From a checkpoint of a small image classifier.
Model: 24-pixel images, arch vit, activation quick_gelu, patch size [2, 2], layers 14, width 192.
Training: 6100 steps, held-out accuracy 92%.
Data: 97500 training examples, 16.0 epochs.
Rows from expert 5 of block 4, named by matrix and row number. Rows with one number belong to one neuron. Each number is 50 + 10 x the weight over its row's rms, rounded and kept within 0 to 99. All counts start at 0. After the name is the row's rms in percent of the matrix's.
# up: expert up (model.blocks.4.mlp.up, 8x384x192), inputs 156-191
# down: expert down (model.blocks.4.mlp.down, 8x192x384, transposed), outputs 156-191
up.234 102:50 52 55 63 56 36 38 54 51 62 50 46 53 72 56 59 56 45 50 49 31 40 50 59 47 47 47 37 44 50 55 28 52 60 55 51
down.234 104:39 37 45 52 52 53 41 58 59 44 55 51 51 52 47 44 61 62 45 57 39 59 57 59 45 47 56 47 46 56 57 47 41 47 69 50
up.235 099:39 47 62 51 48 46 59 61 45 61 55 38 63 73 49 60 51 38 52 73 30 68 53 35 39 64 60 54 56 51 31 29 63 49 40 33
down.235 100:31 38 37 54 43 53 47 51 50 64 64 78 51 53 44 54 51 53 54 39 52 58 62 58 42 54 41 56 56 43 42 63 51 69 37 50
up.236 100:41 55 38 61 53 50 51 57 51 47 49 50 51 58 56 58 44 55 45 61 44 52 53 48 46 55 57 44 40 42 55 60 47 38 39 50
down.236 090:45 50 32 57 55 51 50 55 57 62 51 55 52 47 53 58 30 63 43 50 49 62 52 49 54 48 64 47 56 41 46 64 48 42 39 55
up.237 100:47 47 50 51 56 37 61 44 65 49 33 41 54 42 46 42 67 54 49 55 44 63 56 37 54 59 57 55 46 50 57 26 58 43 58 61
down.237 109:38 41 57 60 44 51 55 51 55 51 46 50 45 35 52 45 47 73 51 48 42 63 73 43 48 46 55 56 46 35 55 70 51 40 56 39
up.238 105:62 51 39 69 47 46 51 43 50 66 53 46 39 54 52 59 54 53 56 52 46 51 39 42 63 49 50 52 48 41 67 61 51 36 46 64
down.238 084:35 57 29 47 55 52 47 61 50 57 49 42 63 44 49 44 37 59 49 54 47 49 54 40 46 30 50 51 52 39 40 61 50 43 38 35
up.239 109:58 44 42 50 56 40 46 57 68 56 32 44 48 40 42 44 40 65 48 46 44 48 36 31 67 68 60 47 70 26 40 56 65 47 55 32
down.239 114:38 38 61 53 46 58 42 54 63 30 36 39 49 40 44 50 69 65 47 43 62 50 53 28 59 41 47 47 50 27 47 63 44 57 67 43
up.240 105:51 37 43 65 59 29 49 40 48 68 58 31 48 57 50 43 55 47 28 74 55 56 46 55 50 63 54 62 40 52 59 34 44 28 59 57
down.240 112:50 56 68 59 56 50 51 48 48 66 60 52 59 72 59 49 41 57 62 55 55 51 50 63 35 36 43 54 39 58 46 28 51 37 45 43
up.241 105:53 52 44 60 61 23 46 34 61 68 41 40 53 57 41 54 64 77 36 63 54 58 63 47 56 53 49 52 38 48 53 42 56 30 56 67
down.241 105:30 47 51 53 47 50 45 49 48 55 59 50 56 62 52 45 45 47 40 46 68 49 54 69 37 34 50 54 48 53 37 24 44 45 40 49
up.242 112:49 35 52 45 54 52 41 56 55 49 38 45 62 48 50 56 74 54 54 47 30 44 29 34 65 61 56 51 52 40 47 48 41 65 51 36
down.242 123:54 44 42 42 32 54 43 64 56 35 50 44 59 51 29 43 53 57 52 54 66 45 45 57 50 48 37 43 40 48 49 71 29 68 63 65
up.243 100:50 50 61 65 30 61 59 44 36 50 54 51 55 57 61 57 44 36 45 50 67 66 41 31 60 51 52 37 59 40 46 52 54 37 32 53
down.243 113:44 46 42 39 52 57 41 58 57 43 58 53 50 40 62 50 59 47 39 38 32 53 46 44 52 41 57 64 62 52 50 38 57 63 51 49
up.244 103:64 36 65 44 55 37 44 69 50 59 49 24 39 54 35 54 38 70 67 52 49 69 42 37 57 55 63 38 50 26 49 57 43 46 52 48
down.244 110:49 46 55 45 58 47 48 61 57 56 51 30 45 42 53 26 36 74 50 51 42 58 62 41 45 47 63 30 48 51 48 69 56 59 69 51
up.245 080:54 45 61 39 38 64 71 56 54 39 49 63 57 66 47 64 44 50 53 44 71 51 69 46 44 51 52 61 71 38 39 53 50 39 39 47
down.245 095:49 38 63 73 48 47 31 56 48 53 56 46 47 45 48 58 49 50 42 55 56 42 37 53 56 74 49 42 38 46 48 63 43 56 58 57
up.246 097:51 52 51 65 51 43 33 53 54 47 44 46 42 66 59 52 65 57 44 49 35 54 60 55 61 47 36 42 46 55 64 24 44 49 54 52
down.246 099:48 47 29 41 51 57 41 54 69 44 53 61 60 50 48 42 43 62 46 50 50 58 56 51 37 35 62 30 46 49 50 54 50 56 42 53
up.247 092:50 34 53 61 59 54 44 43 50 48 44 55 39 52 39 44 70 41 44 62 39 50 30 52 46 40 56 63 54 47 67 41 47 39 53 43
down.247 089:38 40 45 60 56 45 58 56 42 45 59 38 60 65 38 48 50 52 45 66 48 47 44 52 47 54 32 55 58 49 62 52 41 41 47 47
up.248 098:44 47 67 44 61 37 55 32 49 53 38 37 63 53 52 33 59 54 38 56 49 48 45 44 46 65 45 57 44 51 66 44 62 38 60 48
down.248 110:37 49 64 59 40 44 54 65 50 71 74 54 48 69 48 50 37 53 54 44 40 64 56 50 48 32 49 35 52 43 42 43 45 43 53 26
up.249 091:45 43 57 48 53 50 50 46 44 72 45 29 47 49 53 44 49 52 42 72 26 62 32 41 53 39 44 53 32 44 49 70 58 45 44 52
down.249 096:43 52 58 62 39 51 46 57 65 64 62 60 66 52 55 68 66 58 56 42 28 47 49 66 59 32 43 34 43 38 42 46 47 47 49 38
up.250 103:49 53 40 48 55 45 48 59 54 42 45 51 43 54 40 59 44 70 52 73 31 54 37 58 47 50 44 30 44 51 68 49 42 53 69 55
down.250 091:61 35 45 48 53 40 54 52 41 53 43 54 61 55 57 31 34 47 39 59 48 64 66 52 50 56 52 43 42 45 59 33 51 44 64 48
up.251 096:61 41 48 52 61 38 42 50 57 67 43 30 47 59 45 41 36 59 42 64 34 69 57 45 66 59 55 47 52 40 50 60 47 36 29 42
down.251 093:45 62 54 41 42 47 51 67 53 57 56 41 62 55 56 58 59 64 47 55 42 40 61 53 59 35 35 37 43 55 51 66 45 41 48 45
up.252 102:49 35 58 45 52 46 49 47 59 35 39 49 52 82 27 49 51 53 28 44 46 52 46 55 59 58 52 64 52 42 70 33 49 25 63 49
down.252 107:47 62 54 67 40 30 53 51 32 63 73 57 53 68 68 39 48 42 59 50 59 38 57 46 53 51 37 53 55 49 56 41 38 44 39 51
up.253 105:58 50 53 52 48 43 51 60 50 42 22 34 52 67 20 57 43 64 46 55 48 54 59 47 52 52 51 47 57 48 50 47 59 29 64 49
down.253 089:38 49 51 63 53 70 67 51 52 44 46 43 53 46 64 34 45 62 31 67 52 73 43 58 31 46 46 49 32 66 49 55 34 44 47 39
up.254 100:42 56 41 41 41 55 45 64 53 48 42 59 67 57 46 54 48 67 35 49 41 51 42 51 44 54 47 45 50 46 41 39 52 56 48 49
down.254 081:57 48 27 39 47 48 44 62 58 54 54 58 52 45 38 43 59 41 47 60 61 50 43 58 47 50 56 39 50 42 46 46 43 56 46 46
up.255 107:37 60 41 56 50 54 59 44 51 51 41 56 65 40 59 58 65 43 53 62 58 43 42 41 57 56 34 45 41 58 65 43 60 55 45 45
down.255 110:36 42 70 36 53 59 63 35 48 38 44 42 49 31 50 56 33 59 38 52 49 57 52 46 55 53 61 48 62 46 44 44 69 47 52 36
up.256 099:50 52 50 66 50 54 26 54 52 48 38 50 54 57 46 61 59 61 44 49 40 53 47 39 69 59 45 47 57 38 46 37 54 53 54 48
down.256 082:31 41 38 66 70 53 51 49 56 52 48 48 46 38 51 57 46 56 56 53 51 58 50 53 47 49 51 54 49 52 51 55 52 55 53 35
up.257 102:53 51 57 41 43 51 46 59 45 38 27 37 56 56 31 49 26 71 32 57 34 56 48 42 55 50 56 48 42 41 37 41 70 31 45 34
down.257 099:54 47 55 61 56 62 64 61 43 54 40 27 47 49 58 31 48 64 42 65 47 53 47 50 41 66 56 48 35 69 58 67 46 42 60 54
up.258 125:60 56 64 49 41 57 49 58 52 41 32 25 46 50 31 50 36 74 45 60 41 55 41 40 55 49 53 60 66 40 39 60 60 35 54 51
down.258 127:67 50 59 51 54 51 74 57 44 55 47 29 40 63 56 18 38 54 51 65 43 47 40 55 27 64 48 63 54 67 61 68 33 50 56 57
up.259 102:37 46 35 56 53 41 35 56 48 46 40 57 57 58 42 53 46 64 40 55 38 49 40 56 39 52 47 47 31 50 63 32 47 66 43 43
down.259 106:43 47 42 48 46 50 62 59 42 58 58 57 56 45 51 38 45 56 38 69 37 69 62 60 51 52 67 37 33 56 58 47 45 42 59 53
up.260 110:36 47 37 58 40 62 62 55 50 45 42 52 64 37 50 45 48 53 39 65 33 48 50 36 54 49 52 44 58 43 55 59 58 42 54 39
down.260 110:40 38 59 54 59 54 45 55 64 49 50 56 48 32 57 59 65 64 28 57 40 42 43 51 41 47 45 41 40 52 54 47 56 50 58 43
up.261 099:46 58 49 46 46 52 45 56 48 36 17 40 58 55 33 45 34 72 31 59 32 62 59 42 47 56 65 45 45 50 38 46 58 42 48 28
down.261 104:49 41 50 62 58 47 69 60 40 59 43 26 49 57 52 34 45 60 39 73 35 68 46 52 33 53 59 45 42 63 52 58 33 41 59 57
up.262 102:52 47 57 49 46 53 39 56 47 34 38 36 57 56 35 44 38 71 39 54 23 55 45 45 51 59 71 54 45 42 43 33 56 37 41 47
down.262 099:36 40 59 55 53 56 70 55 58 60 52 30 38 55 47 27 31 62 39 66 26 53 46 47 38 67 62 43 39 72 54 49 49 46 59 47
up.263 101:50 41 47 40 53 52 54 56 45 53 50 49 70 60 31 56 33 61 45 61 54 47 59 60 37 60 70 34 43 51 54 47 59 37 53 56
down.263 098:44 36 38 41 56 54 52 45 42 54 55 54 41 49 39 55 45 55 50 67 41 62 46 48 47 56 58 50 38 67 57 49 54 34 54 56
up.264 107:51 45 40 57 57 37 50 58 62 46 42 57 64 61 33 43 51 55 44 59 48 47 47 53 50 71 59 34 38 43 60 31 42 43 59 34
down.264 099:41 45 47 60 43 55 60 57 38 47 50 53 46 51 51 42 38 49 34 67 39 70 58 51 48 54 59 38 31 63 54 46 43 34 48 50
up.265 108:42 44 18 56 50 55 46 42 47 50 63 68 66 65 54 56 49 41 56 39 53 46 41 62 41 44 43 62 49 68 60 35 52 64 45 64
down.265 133:35 42 39 57 58 35 59 42 38 53 56 38 57 52 34 47 30 33 59 67 49 50 37 52 56 73 59 39 36 42 68 40 59 43 50 51
up.266 099:48 37 48 52 53 41 53 52 39 56 49 43 49 56 24 42 39 41 47 64 36 55 31 47 47 49 62 45 55 58 69 45 63 44 56 43
down.266 097:45 36 48 61 47 56 52 60 51 51 63 63 62 55 34 70 51 41 55 40 42 41 43 56 50 58 39 49 55 60 64 42 36 43 55 50
up.267 105:49 54 50 54 45 55 58 54 52 37 32 41 56 59 48 50 49 37 33 59 26 74 48 24 54 58 63 55 60 26 44 34 63 37 46 39
down.267 095:29 43 48 57 47 50 56 56 57 51 70 60 52 38 58 64 57 50 46 61 50 48 54 52 43 49 53 47 45 55 63 67 40 58 54 47
up.268 115:56 57 49 48 53 62 48 45 51 59 50 53 59 33 61 52 44 59 38 56 46 35 35 49 52 50 43 57 52 53 51 32 66 33 44 41
down.268 121:44 60 57 29 44 66 70 47 58 43 45 39 38 31 55 28 45 66 35 58 41 52 36 45 44 60 65 62 59 60 44 56 68 39 53 36
up.269 093:51 48 30 71 58 64 49 48 45 51 53 71 55 64 46 60 44 42 48 47 52 42 41 66 33 38 42 48 49 61 56 40 44 43 20 50
down.269 112:44 47 42 57 49 51 57 51 42 49 51 37 58 53 34 46 42 51 55 49 43 36 47 50 75 69 50 58 49 44 73 64 54 45 60 58
up.270 084:55 51 55 67 52 65 43 53 51 61 65 73 53 55 47 51 47 53 57 56 60 40 56 58 39 45 47 61 50 52 44 45 62 41 34 55
down.270 098:57 49 67 70 43 50 55 49 49 55 45 38 49 42 36 54 38 52 49 68 58 46 47 49 68 78 58 39 45 43 50 55 61 44 54 42
up.271 100:40 55 56 50 53 29 47 55 73 49 54 48 30 72 55 52 60 43 54 51 31 42 57 69 48 71 43 63 42 59 54 34 57 51 56 49
down.271 109:51 68 42 64 43 49 55 52 34 67 64 62 61 57 64 61 59 33 53 53 47 54 58 47 45 39 37 48 54 76 48 30 57 44 31 46
up.272 106:58 40 58 48 51 49 48 52 64 54 48 47 55 44 50 41 50 60 47 45 49 61 46 27 60 54 60 49 55 59 55 42 53 54 41 62
down.272 072:40 39 47 51 59 57 33 49 47 48 46 61 53 51 43 53 49 49 59 49 39 53 61 53 63 58 37 49 47 48 49 41 48 49 57 33
up.273 096:30 57 45 76 56 68 40 51 37 61 49 59 38 60 52 57 62 50 42 59 42 52 42 54 36 40 39 63 42 44 47 44 47 49 31 47
down.273 100:33 53 38 64 45 46 62 59 40 43 61 32 65 38 53 41 50 61 46 62 56 44 41 41 53 68 40 68 52 56 61 49 62 57 56 55
up.274 100:61 57 66 47 42 60 52 56 58 40 30 26 48 47 27 45 47 77 41 60 42 57 47 25 57 48 56 62 59 37 46 60 73 40 56 45
down.274 088:61 46 52 54 57 50 67 56 40 55 54 37 46 68 70 33 34 48 51 62 52 54 61 65 26 45 36 60 62 69 56 57 27 44 49 54
up.275 102:51 41 48 53 59 29 45 43 63 49 56 44 48 50 55 63 68 51 47 50 59 49 63 34 58 43 41 43 44 56 52 26 52 67 57 62
down.275 100:56 40 51 53 46 55 45 49 44 59 54 52 52 57 46 57 46 59 54 29 55 47 46 63 33 54 59 42 47 50 32 56 42 51 49 67